{
  "model": "segmentation model",
  "dataset": "analogue clock faces",
  "train_examples": 195000,
  "image_size": 64,
  "crop_scale_min": 1,
  "horizontal_flip": false,
  "num_classes": 6,
  "encoder_arch": "vit",
  "encoder_norm": "layernorm",
  "encoder_norm_position": "post",
  "encoder_activation": "gelu",
  "encoder_mlp_ratio": 4,
  "encoder_head_dim": 16,
  "encoder_fused_qkv": true,
  "encoder_bias": "none",
  "encoder_qk_norm": false,
  "encoder_parallel_block": false,
  "encoder_dropout": 0.05,
  "encoder_inner_norm": false,
  "encoder_patch_size": [8, 8],
  "encoder_conv_stem": false,
  "encoder_layers": 14,
  "encoder_width": 160,
  "encoder_positions": "rope",
  "decoder_norm": "groupnorm",
  "decoder_activation": "relu",
  "decoder_weight_standardization": true,
  "decoder_widths": [64, 128, 128, 128],
  "decoder_blocks_per_level": 2,
  "decoder_block": "plain",
  "decoder_attention": false,
  "decoder_upsampling": "pixel_shuffle",
  "init": "trunc_normal_002",
  "residual_init": "zero_last",
  "optimizer": "soap",
  "beta2": 0.99,
  "lr": 0.0029,
  "beta1": 0.95,
  "shampoo_beta": 0.99,
  "eps": 1e-08,
  "precondition_frequency": 50,
  "max_precond_dim": 1024,
  "one_sided": false,
  "adamw_lr_other_params": 0.0024,
  "grad_clip": 1.0,
  "steps": 6900,
  "batch_size": 48,
  "epochs": 1.7,
  "lr_schedule": "cosine",
  "final_lr_fraction": 0,
  "warmup_steps": 340,
  "weight_decay": 0.1,
  "adamw_weight_decay_other_params": 0.05
}
Rows from block 8 of the encoder, named by matrix and row number. Rows with one number belong to one attention dimension. Each number is 500 + 25 x the weight over its row's rms, rounded and kept within 0 to 999. All counts start at 0. Numbers have three digits each. After the name is the row's rms in percent of the matrix's.
# q: attention query, key and value (stacked) (encoder.blocks.8.attn.qkv.weight, 480x160, the q third), inputs 0-79
# k: attention query, key and value (stacked) (encoder.blocks.8.attn.qkv.weight, 480x160, the k third), inputs 0-79
q.45 091:523483488488490491513560482489497472483525505510548496493517494483448523447490560472527525474496500500505530510469485493501522475478509502488475512522496464497520508492493559534465485456525446517505495497499523545508470490494547475508485527
k.45 081:472481515518495526500519517455508473506492524473511475519491538487513507492509488519505488511541499500471529484506516493543460454474533545515490456493541481499494498499479484459491491516476512489528498501536517503549499506438524518544521487
q.46 101:534492482501519473573523472488503504505477498499468494513493501507493491536444504501549528502481492517505487522460456479508510529510490464465483487524451496487528490514463517484473484506525493494453458485560443460481503518495515492494488543
k.46 091:499520451475529495535468472457519487490506468485503467511458487502486475539527492491512520519480528471455499446487506466473515481466477532538525512510523511485491503501497501500517469479472480473496486513468492477489501511458500518512501511
q.47 140:536506503526545490540477450501479521522491472524508488473477482500503500517494527478506509469498483497535498491495434493541520481494480450459475477482469494477496548542571519531554524499552488511480534519515509494510516483493484522439527548
k.47 124:456520509506491511433513581501511476513498474463519507481528547530495471542487448500493477512452478546480494522505479520497527490501478522541482493497488502511487518496494497489532477486461494503524493506502484487484505528495483482487503446
q.48 087:512510506481498486509493483533501495496506459502482485494510500487518509482485487491470546501520506488506515505500493488501449437545501481505488516510518495498480443475520467497539487523529495502537536507483498503518464508485532532505441508
k.48 087:485493457523506494449509490485467501507474541502474507509560566487468478501496484493507499504500541486548498464508484522479491504548500477512492485499477530508476517496477513472540507508522483522489500462484500486484466489534501505491494537
q.49 089:478488501514495489511483512509507524422501494480531545525497481501457478537509531497499509488538494515477496480511460488497520526490497470508469550505483480483524496463505510472483458464516527471463495511511448484488545519527500439528485478
k.49 094:511498512464534529487497499522511507459468524519477459503530456515479528488442483518560485487493471528494459497486455502527484477516490473481448514557484474481529521469478559489491527503505524471461462505481484513472555558491537539526480491
q.50 092:467520510484522495506501482493521474465460500492514514513519511499490518502483508507503458484488474480488526479514520520485534505465549509492507545497539542463459476511514472475504496464522470520484501513470476544523515556519547459506560473
k.50 101:497505482472487566517481522471513501479498505505519460474516516483509536499505491512534466495433519539516486507488479498517547512483548529477522523558482482571469512486524454529486510474521491504474523483508496507512519469531460522458516511
q.51 103:457457476505526511472487514511525468506513498543462492500464489479497505481507516518434494542526506508458477494479499474490465450468535495492494544471465532442509486487474506510472520451560512496499531477488485525464464540530519527524504485
k.51 104:519474491509491478533522491475493490508502505515539513507484498508501471489450492526444490501503486501487465522518519508536504459562510517511463495540452484440471526468471455501500498464515489521537484457477515515499460525508460531538456488
q.52 145:513521502480487528531512504503462525493499525461491477512439547522506511477492506496491458537496490489503511445491504540475491494507504502499528510482496505499435482468467451493488534556475527487452458562496515489491486492509503467516453483
k.52 135:498488514492539484491497489543524456454523497510518465509471512484541523512475485465459538580496515471497521456475485479520487515479484488510458506505449511481483451545513542555513501503517470514533484484457530483480471557488516526466528489
q.53 107:489493476480525483478465487507522493507535503523470507453481469478495531508471527497465490525513513463497556494518495512470517502490526488500502467497482482497470492499493472493512498521495518520486382513486542520507526514463486463487498526
k.53 090:546484471448513531473464472488495517524488509490520473475497527522488502507546540497510461492496515561503538490491528528492467525495505504495510474518532503486488522490506467510487488501472515557452476489499484485461532503498489563540531519
q.54 098:548493450522518518488473478564487504466537516528469461478487494490488500509513488479543507527478471532457550507512504520494534486526489476553518472495466505507486506511503484530529519540514488531482461500498509489459520521473487476470504486
k.54 092:522510486486497498505498510530560492483486443512515521484463513513530465530498503488500489490458454530479555500509454513524517525496538444481492483455488515453534516478503500491571548518504505505514493533491516551521485463482496493504488487
q.55 103:470519567509525520531515461505482478505516491478484507549462506475521522423494497527498498531499505553474502501493528516465484458519475492503506501490483499488490539481433486488516533518488492491505513483503501498476504493522517522490495502
k.55 107:548491490481474516481494509548493478491522491511489483515497494503488484474512487547493474524472470477505506500515496532498523519457523467528444461503456511430493480551461520483535482485474484525544515476530497506480492484497480516518527478
q.56 106:473489471502511480428488492511514480535491497514531510500528519493497496539491497514481526457437484492459505494506524505540496523519537496496483497491520455509478478503498491555490480488480496480532516467489490492506503531506518543492494507
k.56 097:464515494495495455488505510494496490501523532516498545527498491512540507500477511514518515551520506486531511491518483515495487489525463478481508481458480460515550457479472522552467456498523539507495474511501470481506490516472490558505467481
q.57 087:529541435531469478507524452458436523534483484481484506491521471461492534517521488465490480540506519540524532495504504534477550535522489542521493482504514449466494484517497499439523500524511504529494501474489520523483418516509509539483522495
k.57 094:478468494501504544466524448479507530497518481500477518496525509504532517475493487465544505521483510507497455489476498507515495518463530543502562515564496459489503474530500468524503492528492486479520487505474486520490436468508469544488515490
q.58 110:496511501510483499471534533480544434514475480531528515504514481496529468513487464475461535461471493504510515486558499476535490494466508499500505497458554551529476429519501540485499442461517488500497511519476490494491540522526509512491514498
k.58 102:441515503504459488463493467460506493501489509511529468522549480514490470486464459451523492476488458469506523520519505479460517486526524498470481508502531481505523535467485456507491528534512517538507474450514475499474498548488497494507492513
q.59 087:475498473522532514497493510500446517512539516504454496517471511516532490458516507475524524513492515528492523511468453516478480530474509469476535491512507485501486487526507561516565517500471504503496512478511511492518498482528502484481504498
k.59 095:510473518476500513493510472540472525510508488489521496472528519488515489524507479527480519492491548498492488501496462539463536515516521493488516487479509532506469472532472557522472533460453516531519459516493470485520492481534527526505475531
q.60 082:491521503511495485516521510491489503517506499490450526492454563472521542507522515495475522491517476473468477511501539457495493516518496483522540521496526501519482515488497489532486509519476538476480508552488536453491505528492451511508456544
k.60 112:506534461498487424521513481534500498477493468469497531526484542465511480500502519506482525500522512472491505511453489524513500556469469483550489496510499504553493508524497506524487531539523493513480500498488486525511526479524554486492505529
q.61 094:497535489513495544508508537487504512488520502531498457519527507469524525430509498504508528554486474537458476532514531468489505459491486506512519488504507506465511495470492479514484492449486524486495552517526446554482510531491491494501464493
k.61 103:473519465521507459498483507501493485476567499524513503520510508489501511510478482494494482479507495474496492533497514531497493547463485502512528489486510473506502536536536496548482475523480540482470503508489516482467509509501514500546452515
q.62 094:523574510517540489512482506494479481485511570502468480474507543454529520446498523481491492520506516488507464505512482529479491450501468523510531513462519497476485512460462468486483531512486514509492489499517518506534506499532512480475501469
k.62 096:513492543522489514528499454501501479465491497496527498505551496526516511485523479494504495558526495497469498500534494506473428487469484528510542515447524543457491471511558475514503539528462524539444508435512503468481529492473482460533529517
q.63 092:464500524532499535517496498503488499503514434493506515524492504498442565440482511502522535463504514529499493524465494502493531501510473542490542518540475451494543490505489464512498532496519482527554492502492527500483521508463449500507516497
k.63 084:440503468444488515481522488489512468509503535495502523482484513503538481498437503544529484478489532494496524492488479485493476474470502514455494487531507509490468469525516527509480511510516499522509490534528526504511453447517490492476486532
q.64 113:480516464499483538489502491514508469527460473504506454483537486520492486477520477458477504526527478491505505505501520566461498528463477506461524483456464514475500463508528525496484477496484526531495525499541543470518495531454470476515503507
k.64 113:488537492533498493483506465499448512503506487507485474466434482494536501514512470531519460486451515471540497506527526484505517513540474509481484479473511504501538477482490454521498463513504498522497496473495442487487478474489469513511499490
q.65 087:486534461488495459499513525490535504524548526463510504501526465499498508433474507519528516526485478514548512486500501465521530500500554529517497506479530516480514512506482505495478495472515501502485483500472472504521546511574507516494475534
k.65 099:472436464547481484497512519522454497505512465485468495479501502498544502491518509477472519459447501497493449466529513470493499510519500546526525502467547522490474502532517479538480511499509578496532505484507514535489471492524511475524475524
q.66 092:528537497511512452566515505482463561528514538510495480511485511468511476455507492484476494507495482460487529503501484473516500465506438486479520534530459502492527504491509505483487496527483495484527539487467483513520507476493504500469523543
k.66 103:462514501501514507470490537520520448468494528502452484550512524505496526533494526476469508502526458521528456470456502537487500517549480507432478484512492455502490530489486516485519493521462464478494533499506517465509487493472484512453479521
q.67 084:528500497521489526530531511491459485510488499510519515494523522390512487519472466518480538490496523491493546471536500537511512530504513463501524473488511463485502522495532461491511480504505449447498528487543491489527510505538527502514528514
k.67 093:512498498499545495508519535501516572478528509504502501510482502523500495539528470549493495484466502466499496491497538490508487511559545461511518507458522499528550524506532470469530469527493494478483517480484468467528540491520490515454504516
q.68 091:530477489495501469525503501514452532514498475505479537496489499489507474581533482527490500509500483496455501462492521448495498503460487474456522510541504442499480535478472493493517506511448495498529498481485485510528521475460484493449500501
k.68 092:485536501461501490477447480472507500526523528464517520535487500486514477479485533506454500510543524496502494535488451474519507497453525482470513483492447492488516560475560485492538519501500482463510522493469474506483501463473506490509523539
q.69 091:474567472497470471555474472500538477461513536461494519551491459485483499486518498481506502466515496484522464512528491547533521472519469444532503497476529514495531511480490499500480492491503489523527483483492466506538505510549491487458476519
k.69 099:499490523498480510510445513508523523473518523454512542510513502505503462435531546502477518504445499521487493499542484499530485438489480504499504523475455523518507523514494515491455471480517519505553447481512518522486524511573515483514507482
q.70 090:487469455525543510546540483548460520539542531475487493522490468549517453536482464467466471490502508510489490524510534510493498529485498474497466549465445515533494496484536480500485485519503534493503505520490535495502494475515481485482471511
k.70 089:505515503489492541499514484507502522554494512479523483509451524492541517522478530493504532462506489482500487483495546461461506510550435517552473481452448510492418500480510525496510506490513517499537517503537499516498475499509514497518509498
q.71 097:530504471521492461503508447499494434489523492525503535526499481519500473495458494496514464497477460511469453512463489521556515506534485500452504515525508491488493508482501479521432513453452514518499532469528479527489542475526524473516500514
k.71 100:537475491501501554494494546493485493490508511509467458509500510467525535482497517476498506461475474498501463518482534475532514470522481496472476492524487497504488550481524488510507521547438528466539550522459461450535514477537471494487467500
q.72 087:513497462495501481484529514509501515495509482522509472479515510516523524498502513492490503509493511455532489488513520496532511503469448515482490485522494488508564467511519515486537466509471536490506523535529520491535495520498510586503467540
k.72 092:501503517494523507544467488462517493501459494473491501523487496498478508514455511498543448466515544492484478503468505502513484491528510480484520499476507506497499517497488539525470513497466547496509484484494504476494459498531515478479463517
q.73 081:486491451541481477520516443475491470512492507495475530500490508510510482466487470508508474520479519523495500532509510535497471512535449504518524473493487452481521418464544492488494486484474500470480454529510506540506509517501549483533512504
k.73 095:492543531481533494524502522524527548468510518532566465450543481500507529514467528511530529503543469501529485524525498466472450435520499535484492534525528486488500524518516509496493517493526472480488489483484490472474529525504465498517493434
q.74 091:496483445502495497517484508474485499497514514488537524535482483483526504496506462508489505513538503485515555455516514489472437471502485498493551499468515522504538507460518531459514522498504473447468557468473545463470494508485536484487526510
k.74 099:507475507493529502525475497508491509550501484538440513514514446494543467502485474469479484479489485523504492502494519528511456491496480480505520526497520488504510519471545561511505536512486495507506492516488505539508483487517532511513415491
q.75 094:509522508493522533444535524527474470506474505495510496500460503495552536519526501489491512494480445504480514478495505532545464526520546514507408575451507501488523485484501514490521520537477512486495480495495509499473550538488507530487511489
k.75 107:514501545512526496489510479484517483472478482553523514502480525493498464475480440477484505519482522505487482464555510501510519489519490521522520478494424486501469451514482533529538511504485529450486531530527507494470529513497482480507494452
q.76 097:558487498487473505493529512502445469521490521508481522483557499512522507490495502487467490501513484506477500516492542512494537502509544487509510538481506461497516531530478520475579483529480476528548533541497451543503462440465553484471498504
k.76 105:478532504492488510455514543543477472452508492503523493492523448528508514445537507520536523533487498467422469508496512472541540506480451499495449487514530500498482511481520509506508497514528459533519457465508465491513545489487502502464519488
q.77 099:457479484529483533452465542496489501495461498564488483518485556526531489494492530495508506514524521457537560487553473507511471471463472534513486503457492520506515504505530518541518515477508514478496504492511470476511530500522470516460485494
k.77 094:550511511514491506536501477515494511518523494549517506502499536483524493472495503514511538517513506541469535513466477507494506497562480513424521541542515511474542480480481526499457510514461534464543516426500484513496503510502502508496501462
q.78 097:514462487506509509512509481488508523550519438494459484516473456496532500513494476483534509466502478547501467473510518453498486495457517472509497479458544510511494508462485462497476513474536489529512533496523499514474481482517525484495490477
k.78 098:537509517521543478522525448525482505521486508507499492489477484503509524528477500490512483528502479498505474520511540551509505481494462486483508482492554445476479515465506492479518521546472524506523464523431496495475513469502457532485493468
q.79 090:496564530498503494495576470509504509546479489502474492485479516463502487519503497460498513521480528528483535467498555525523456466487535486489493501512470489480496465517509520507516502549520490484500494472481451531501487501502490530516505516
k.79 097:525464525531532544519471506513535521506513522520469495500509502518504473532502510482488527509549516502517523481497477456487457480479502497468485502467534498520463455515487519541515475480514515508460519477486499507501473483497518522531510457
q.80 125:468460456515484519519483525485489482493501500487510531487410509507535470502489528517525475496509498504484526502475505515505478506498528522502477468495464493527497475498462510484492495492482511478499518475468446505483466506515508500465490500
k.80 128:522479514487485491453535522483546531503503548504502497534473561504496516509531487515494480472503541515507441522543491473501524504489501493476501473479570502513517468445488489535527549455517502517510447519513506518504510488494519519503463496
q.81 093:545479502513504494508464534524520512522516517519565472513446511513540543513496519499486534509509473522496477486488496458515520497490520493498494479534517489479490458485527442438521511485506466458494453519489496464470513510517504508484523475
k.81 096:521483490500537446470512536483510520531499522460482536496484464485528508524526468549507482502510531516558500516540465512493530497498503538458492439521498468483524475483503459479547487541533474472527460536491528497476476480456513520491475469
q.82 107:487522478538530465491488510500553546481508514515425493480536512506529509509466510497499484488521516500481508474510508525530489529523505517514490491485490524501519503489438471463492446526486518538514516472421502516503520491475499507516536456
k.82 106:524475535474507492501517466484482525467511518555490491499500474460503503455540529494468505486446493465499509497520463450485502518496472501472486460506472504471511457492518495487468488488501452493512512516478520465459542538555510508498487533
q.83 116:529490462468478531499513486515518536503491470488469506525508504449502525477458503514501449528495496461467492512504475512511539493515492489496517534489492554506500533519460495510516504525475492494532531467471486493507512452503485471527500498
k.83 103:518504522478504476489497477505435552494508482576544499496530552473480503463512524522492458529515495491550482509487502504523526514471527478457480485451522502498481473474501466487529488504479523462459534481531484508482528465469474482505477456
q.84 089:517516470494490457470502496537471464448492530522460499506512547510517491457504529518449478503485530492493548531464479504518493545515465498487478555512513518483477514527534520502522538555561483491486490517522525520519488450527529475500495515
k.84 087:497502568464535516520523520500471500471551471494487507520538511488480489527477511519494501509478494500513465505512519479493486482538500460494515496480488485501455474467515494524500482527487519487499503460497493530526549488500511468495518483
q.85 093:546497526477474491519525498522547501450503523510466504447481510485475526528530531495490480497514495479511490548497484533470479525476538508548502475443506501514504471505471490522514522538504496521442485472507518510472460493501479528532529523
k.85 106:473537488507554506486502456488521539494529467512488524494524488475503490503463498530476541492509476518507514512529505495491467522492497495479455493500523489481488467502507517447542505493514492471432478523521511539508465508505465496506482476
q.86 107:548493520507523528528544508476507495530490491482527531533463515474492499496466516532486504514482507526492539511514503459500490466507530488497458489486458496486503525454448523480480494506491504497504569534500479472520513495503539504550458490
k.86 107:500493512487513506511489491526476515540484532490504511509482504478512462463482496463480495502498517574534500497517517499501503505520531502515467488472492507473482510515506461475509514525490510492469465515522509490514544459477479478487512516
q.87 166:497524527500494478517465496476439496485491520505509497462525474518520473519572490490484550438511491507505536517516484489467469516462533505507532468488544472488444490515549501506490501447519508492502474492494510497499475484534505501453474528
k.87 149:491522502529519476550517553508521475525518474482476521456536481538478462512465508482491487516489502495490540465474478471487513495542456496515483501521487460504513515485496530467525512481543500541556468506471486482519517486489500526535492536
q.88 093:498455465489507525480548531513480502488478531536538506512483459491491454535470508531512486506541524494465482481495541464470496562505549471472508511482516496501495476505498506510516473453512512482476466475530488487516490547472503527544521468
k.88 108:485520565492505491490429522479569467481505533468470523463474496488500492549492491492506487495491534493559489506495509476473497470515535489510467488482536496475516483516531546457527496472463520525524496519506534497482511503498532494527509513
q.89 097:499503509499485526512505526540495483510524510544494485513464494501499510526508473492484501486517473507442489524494463489534476482471546411518534486481525494521484547541467471490502540468547529530499492481498524465517485492544520525521465479
k.89 095:469502513493504462550489534511532490489565496503551462482449510520493492558490496511529483491516508536465488492507489503471522502491520501491531501465532508501454448472509537537461533462509467525520477497545512485482528558538545479523550517
q.90 108:490495523542533520463494457494460477478486495464539484476507547482513525475519533483494535452510472541495510496478467525531444505483508516538518524460490502480474529485524523493527495514524486494479487490503527500478496479458499511465496524
k.90 102:524510505491485489541518521486525492483489462489487529493529480506484510536508510460570476500537551523556525466482520550506483473552475496518534475488488493481559516547519512491522492486511531481535477483514502465485514504487478526523523494
q.91 099:483531534506502517482495510530502524499550521461496491486481527483536488492474516526511425494495485468474499516507489465521525468524473538552501508538497478522533496500514513446522499485487504500499495497478502456498516457479554471499493514
k.91 102:496473519475531562499457553461489492483490489480513517474515465492517474484535498486479510521443532472511489449519496493479527508496511521511507479468500518514516492510494470474539492497539531486514491504472483519506508495514505520496539451
q.92 088:505517494515540520460515492464490556470497504526509468465492545481486516499525468493514468507523493544485474523506497541449467496515513508487523515533459518505544454537461463498487511505532517481506494475485515484448486510505516481490558462
k.92 094:517486487529519488477524491434488459544496519493515496527499537503477495494516537494532525493534525508503515467472497474470500526477513512499512544453484505509465506469507528504456510481463559519455523487471517513478519489515507532530521504
q.93 098:511508502475501533474491515513493474467459486444513515434514474503485491499474525491473501512508457499476499489507499530496495483459474523559465491497502474492509490446512466524510509543496490525484480440472518507563533505503505495466526464
k.93 089:479530507514475513517516509471491472466463523520454495498473505493505529501509523524456539536493525488472483531549519494478496501511469514489543485492466493456520475562525507495517526487493493465507504482428510527513491517459507523509521501
q.94 104:491503517546483493515482484562460470469501517498491503520518484538542564510496483498528490477500513495460469557506449491523507522513496533497494451466511476527505525473536501489489505476499530544484501467487527542484458520486485535520495518
k.94 093:510494474487501543483565513503495515496556487502503528488532496546486468488510499491509452483496513499451522502527456511523531446493464491527491485514519518523488491506471505530494518481513513519513522478482463500492469489503495496515506500
q.95 131:519524482490481536522467470526517517485473498496484539514525495478529543511495505536517503515511559521486513478509529510482476507480489480493533498478484499477504527504478443504483493506494515493515506521546506510519533454478491474477490486
k.95 113:486523497502534504504473466492431509479470494467482469471429519487517488493477488496520469550516512519537499476467523499524479536531459471497496534499457493467506503504518514509538532506499501534486507526518503491498521520497462475502483488
q.96 095:535495482538480493515507468473507511431495515491515534466518509526457510516527480442528495445474532506519548482504552486505472503536448532509503508507478534506544466469497520510481523514526524481491531502569520463546459527501531488488504483
k.96 100:491486533512489499504469541485455440465514543484475500495524473471514488473534525548530431507502500485496502474539505500478487480507472532517485464508487558456525492522493483505488540446519472511508501454513488519551519501572502511507527523
q.97 088:489490547494515494496517469484464561509470551504508528504487572468517448501441503530510510499558527522516490506496480506474463519468461505461499482455497505450510479490488495517518518562483533523476529470484486496502483546514488509488517497
k.97 102:494486497531507536480455506452512527529489512544518494492530476514505484514480483518477534547509505465527456494444502458465488518512484504510479500548471481463492502450469485519491502463455547501517534495486480483534515512465521497468508456
q.98 090:452481512513492517473475505483495496474507470498523471511471529533518488478500549483520502497448511473522465503534479449521460496435442510505508504486469513456526519496561475491517461540483467492486485471531532515542504495506520508551533487
k.98 099:528519478479480469559501531532508506519507540503483498498466492522517493523450504477491466502499526538507472502521457522489501468492491500499535518450531480502495503512540505495520481506514507505495501482464488542464514497505461466481507450
q.99 089:496472525498468472490488478512521477513538459527504538515470486462475486465526529533522511505508493519508470509532478473497506478460461482489475527497527491511483476491467488473504505547473507490465551494526556494502496482456494494486496530
k.99 093:486514495485499528559513460493533503506532494492529468543505475483518512508489470481539496503512493498537505517517477519489504535472518501498530501506494550455493469484458507550518466468528485491538463499519542467487482474530473460509471516
q.100 081:453462489498550484509519506484540518506481493502500458476465520493525482526489538502530488488473479523483493482498512464526497502546460485541494482450490475508501485484540512501508454527452508457468463504514509515486507488474526493502534516
k.100 106:514485495463494495490490527542526486548523454494497537515512536512488500474506476517507492479476526511442482507514492527473491521445511486514487486503537489520491503463490515516488504499510464546527447537534507459471503546502514560523506488
q.101 094:514502499480459496520509461545510534515500515467482435499491486514500474461486499469506508534499477581510480447495531481469506485533461454469467519513505476495544490524437530526516459538525493466505513535513524488509521491478517500499486472
k.101 095:472503527484535470503492498530505503510477536504488529522465493470521471480483456492503525478456468526477514456454501496546537561504555509539497527528519523480505500477508532457512490532469486510499525504501503527485498498502505486487473515
q.102 078:511483492488491509535485485478478484516482494476470511507531476557492499517479501528519505530551492483525435493504492501447415518538500532478476506482484528493529527525503535480481492514526471463503516516483513529468472469527505515509528485
k.102 084:519492489483552491501507509542497498493457484510490498477483497475512495483508514490482489464478488525498514522519505518473449512541496498524486524498484519498478511542477502501460504508483466526514522519484490502463526488499485482511504528
q.103 084:497481478531451526488506509467496523462517488481495481484498537478565542548478518477500527504499509483581496587505486462521509475500523514504519462525486512503538515489533475498479521496512467476503496507476481476489501489493539492499422488
k.103 094:545481516474503518485493512506465489529513505517476474504500499514447496528492494522497507502512526499503534531506526491493543488487500481559495503540481514501506483525510459534497527482512537493509516498503480498456489539434524519526475511
q.104 095:465530481496520491504585491501529485482498491534503534498529504436520486531504511507477502522510457512518546495526558515483495478511469512513505509501480514453481544493529479513500512496444508516475484484470470484493524464534466536475498497
k.104 103:427550552492514516530518489463450499469510529518492523472554499485565506497469481498446507510491527480546492493498514476505503503490471505501511509515462501513512521517482524483468511471534503504490510485480495449499521526511540528492509515
q.105 097:539539483527527512473484479530523523517466522467528533468517502524464472489507519544471492507515477495519518498472531484473527498560502477492503528487511475505497500465530517507508476493495526520493471514472516471484568509475503480549495463
k.105 094:484537470477546459522504551488496471484476536485542481494527524483508515485489484464466505492492485491491475519473517465476501515542531502536481522543529479507496524435514555492482451508470508512490473490502495526436501494511490541516480447
q.106 080:483487487516507470512496500503528508520499510502489483520515469509482506501507499458510528490546509500483496503473536516540485495495506506535508528463510475503465479506528519507501560488484487500493506531477570467500504512528492500495484474
k.106 089:519526532527510483505469491480521498464516508509503460486516479515527491474438489520484510517493475507505489489512527468501512491509511466540513538474503460487507458509516540480528511522498465492513476474477468551489475490486523521502530498
q.107 091:512510494486486504510497535514449477463504469497501518482523553485487513509505514486456483499505521504499457481519551520493537490479518532495462538474555479537504442541497527482469469481498529522498512523523521550484505504517513496510513482
k.107 084:497524450486488518524529532479523461512469496544504469513500528497536514542502495575472515488492497521509514523468547453536503504498489518537473510520473478501461477501496496498488478518467493501523532470471490473497513480549502530502531489
q.108 102:487481516518498497533515490462430467467478520502499492503466514456523461540539521478488485526512474537507462523488544479435499480508495487522468473489466567489511518512549502491503514496482509473489561516471543485523494499544481501531470501
k.108 104:557488546488482512528460501483474490495458542495502491524523513513503502495521466518470518481496527485516515496511510516479510529490545520514494514519577481527490549486497502484492531526524501504475497491475565501530470486497486502495434506
q.109 083:510523499509478488547508488484521532469458508523513512552501477518510501514535485518512496555491521500524505523505482498472457533490499482503478534521457491472500533461455483502482476479489511497464501487497534497557507471539506539501499516
k.109 083:530504514514495497521506453512507503489521502485482503529495505520513481481498445472482516483530476485492499536470510517526504528482520504465516519515486540473506506550535488513510559550473517456492514476525468480466487517514500457481547488
q.110 090:508466498491499571490476478527501533501439506550508489521462487536537535477519514489500504524570505481497515488472496486511483493512497469508508491511534542528471500547463505492492486471478495501441484475476480467536491509490498481474493522
k.110 093:490497501526471478498531471494466469467497477504529479481487510536525495496528518517512493528555511459488461487493481498497505454463467496472508461438504541520546496528500471501499487532464505478449547485492507528545503532512500499477484499
q.111 109:442519530502471516459506506522483461517518526483488494497488523503501488532502432511502495529512506451496461503518532494468470527519538538523493501509456540513484493499456524521528477486485503489501541535506451505484489497494540504497517511
k.111 103:531504511488523473519514466513509509475502453445484493470478523492532513510505531509498522537480509492495508480521524488524448541496431502522550511494484489457481446512505549494515540487514489528506478471480558470476544533477487519484500516
q.112 091:463506495534496470476528488514501538505485486510501508507480557469502457502493452487503543515493478548470520475537489516475550494471523521526488484451562520497471503493460508499469481486480470516466456538514523528516449560456509470473476491
k.112 100:485513509462506537476457539518451518513514467496492488493507502492501511541489563538489496540486496539536475489510479486477498470540533468497460477465530491490436494531515489470515507495543515524506567508497470524523497568542507509504523481
q.113 091:474516483509529492523536489477470502539497530527503505516488504520476509542498507502509497526522483485480521499502471521474481492518470488508495517524490489496493461569499476499504495465498496533484510497485490521508532492490469451495505455
k.113 091:503515501503501477461486524571504547481494485492443500512537539499547497476466450479486441500467484489467517460482502485499486492494502513481463476489493521513494488540480539495498467488499507513494554457457504491464479500488511515519476496
q.114 099:507496532492510531460490533501513469487527514472520472513544492486488508499486514536509489486486511490503496519461512465477499531483554536493503507545471483503511496491523476521538512462528491523496488476515495507535479514556517516457554472
k.114 090:473478526526497496461479530494493563535505513490543485546491537551515470530482478498544525471513488523522426487468471500482503496452538537492509490534513518539499534512528478532519505499485492510492501502512482518487492492507545473496568478
q.115 096:502489524510484501508518499492437520502450470458469470486463534469483503478535494499491462526452536499482463499518482517503484549448500489504515519498497491437463533499541509522493468516455501500470518532523482544486523506483519484491538544
k.115 084:491479497492493472513461514494481494468488514512465501497459537511525502499434499555502548575540494541494535518507495492533466536519451501508496482522505466475481525479452496503482494510512514485478498533527483509487536509505520480500529473
q.116 125:486520503530541493456512492505501459530502448509519507470494482509489484472500514551524540513507492497517508521498544485489507524498512531530478495508466528486512443514506521494487522505464504554522509469503480522513472549510525502480550537
k.116 114:482485548470458537509498511514483545482517556484515514503514523490439528504514561467475461491548484493498537497509481459482526463470512469514514503492509482535499528488471462490544508537515468437489465508486488520501504498489527517529495461
q.117 095:522510478486536490483495492501479457538517484514507477447474462466502532486533460466476550535541508470516533506498496469487521486444501522500497535515498496474497496494479557497484430471466486503510453502509505499499475510504492500486552544
k.117 094:532495493533513486517484499485500516449508513535541499507484473456476514532503473483485487476506536496557485446480495527538529466496528486502496490523538448524529574496507519514443464523533509542504485504449535507560508488500508468500502499
q.118 096:510489481476505488511498522524481481500495448470544460485479523435506533497547544533521474469486511497525492517502524475481480486541512487511492517497504537489468551507493471500515467465552475541475519491471530497489493497493476508535496490
k.118 085:466476516510472518524509478468517543510504472510473476497530489491448564487463512505504470485518482483482492512542490500512521513523532477509526505484509511536525514452518506486511493516533494462530520487549537461485519528495528496467538537
q.119 082:509502487519457502511504502485513495494497477552521471554510505484565478502505489486442482465476531491468467495491466560510492527477517509503518510539496494524504483533439486500489556505478504513503513503490483490532499464502498511489491536
k.119 087:509487528513524470479520495527514502507498479526471509460547494529513493458496548546498479469478497504487467527498526444485510528476476536450494471521455491510538491523473494486475596488476469516509510489497523483495480485522541496528495490
q.120 094:491494508451498534503516537509495509512478490464523511476508516531584462516443514505519459518529493499487484521506477460491496488497511502499505457520493491501508499514509454503481509492491508499516507506515522477525522467534516545513566534
k.120 094:473471458523476466500532531452523539523516465532480469493537485510467488500496491509478539510488497497478524488484494547473495490510520542492494453485475462484509488494489523489456499493530503472453503461501520485557482535523515491491433503
q.121 080:522471540476549534484484568482455488500483478501521509491513503419471509489516497493493516487497540486491476536506487442500469532509492478499543516483471476478500496489479546483493501451498517521498467452489479502496505544520521475482519510
k.121 095:498481500484494432549489500515505531500544505486556528511461467519452532536468506521506530477510521484517508515493492478475504516490489503516489460479526479504564478486469506538455534508503505499473446486453500466516517525487515530488504487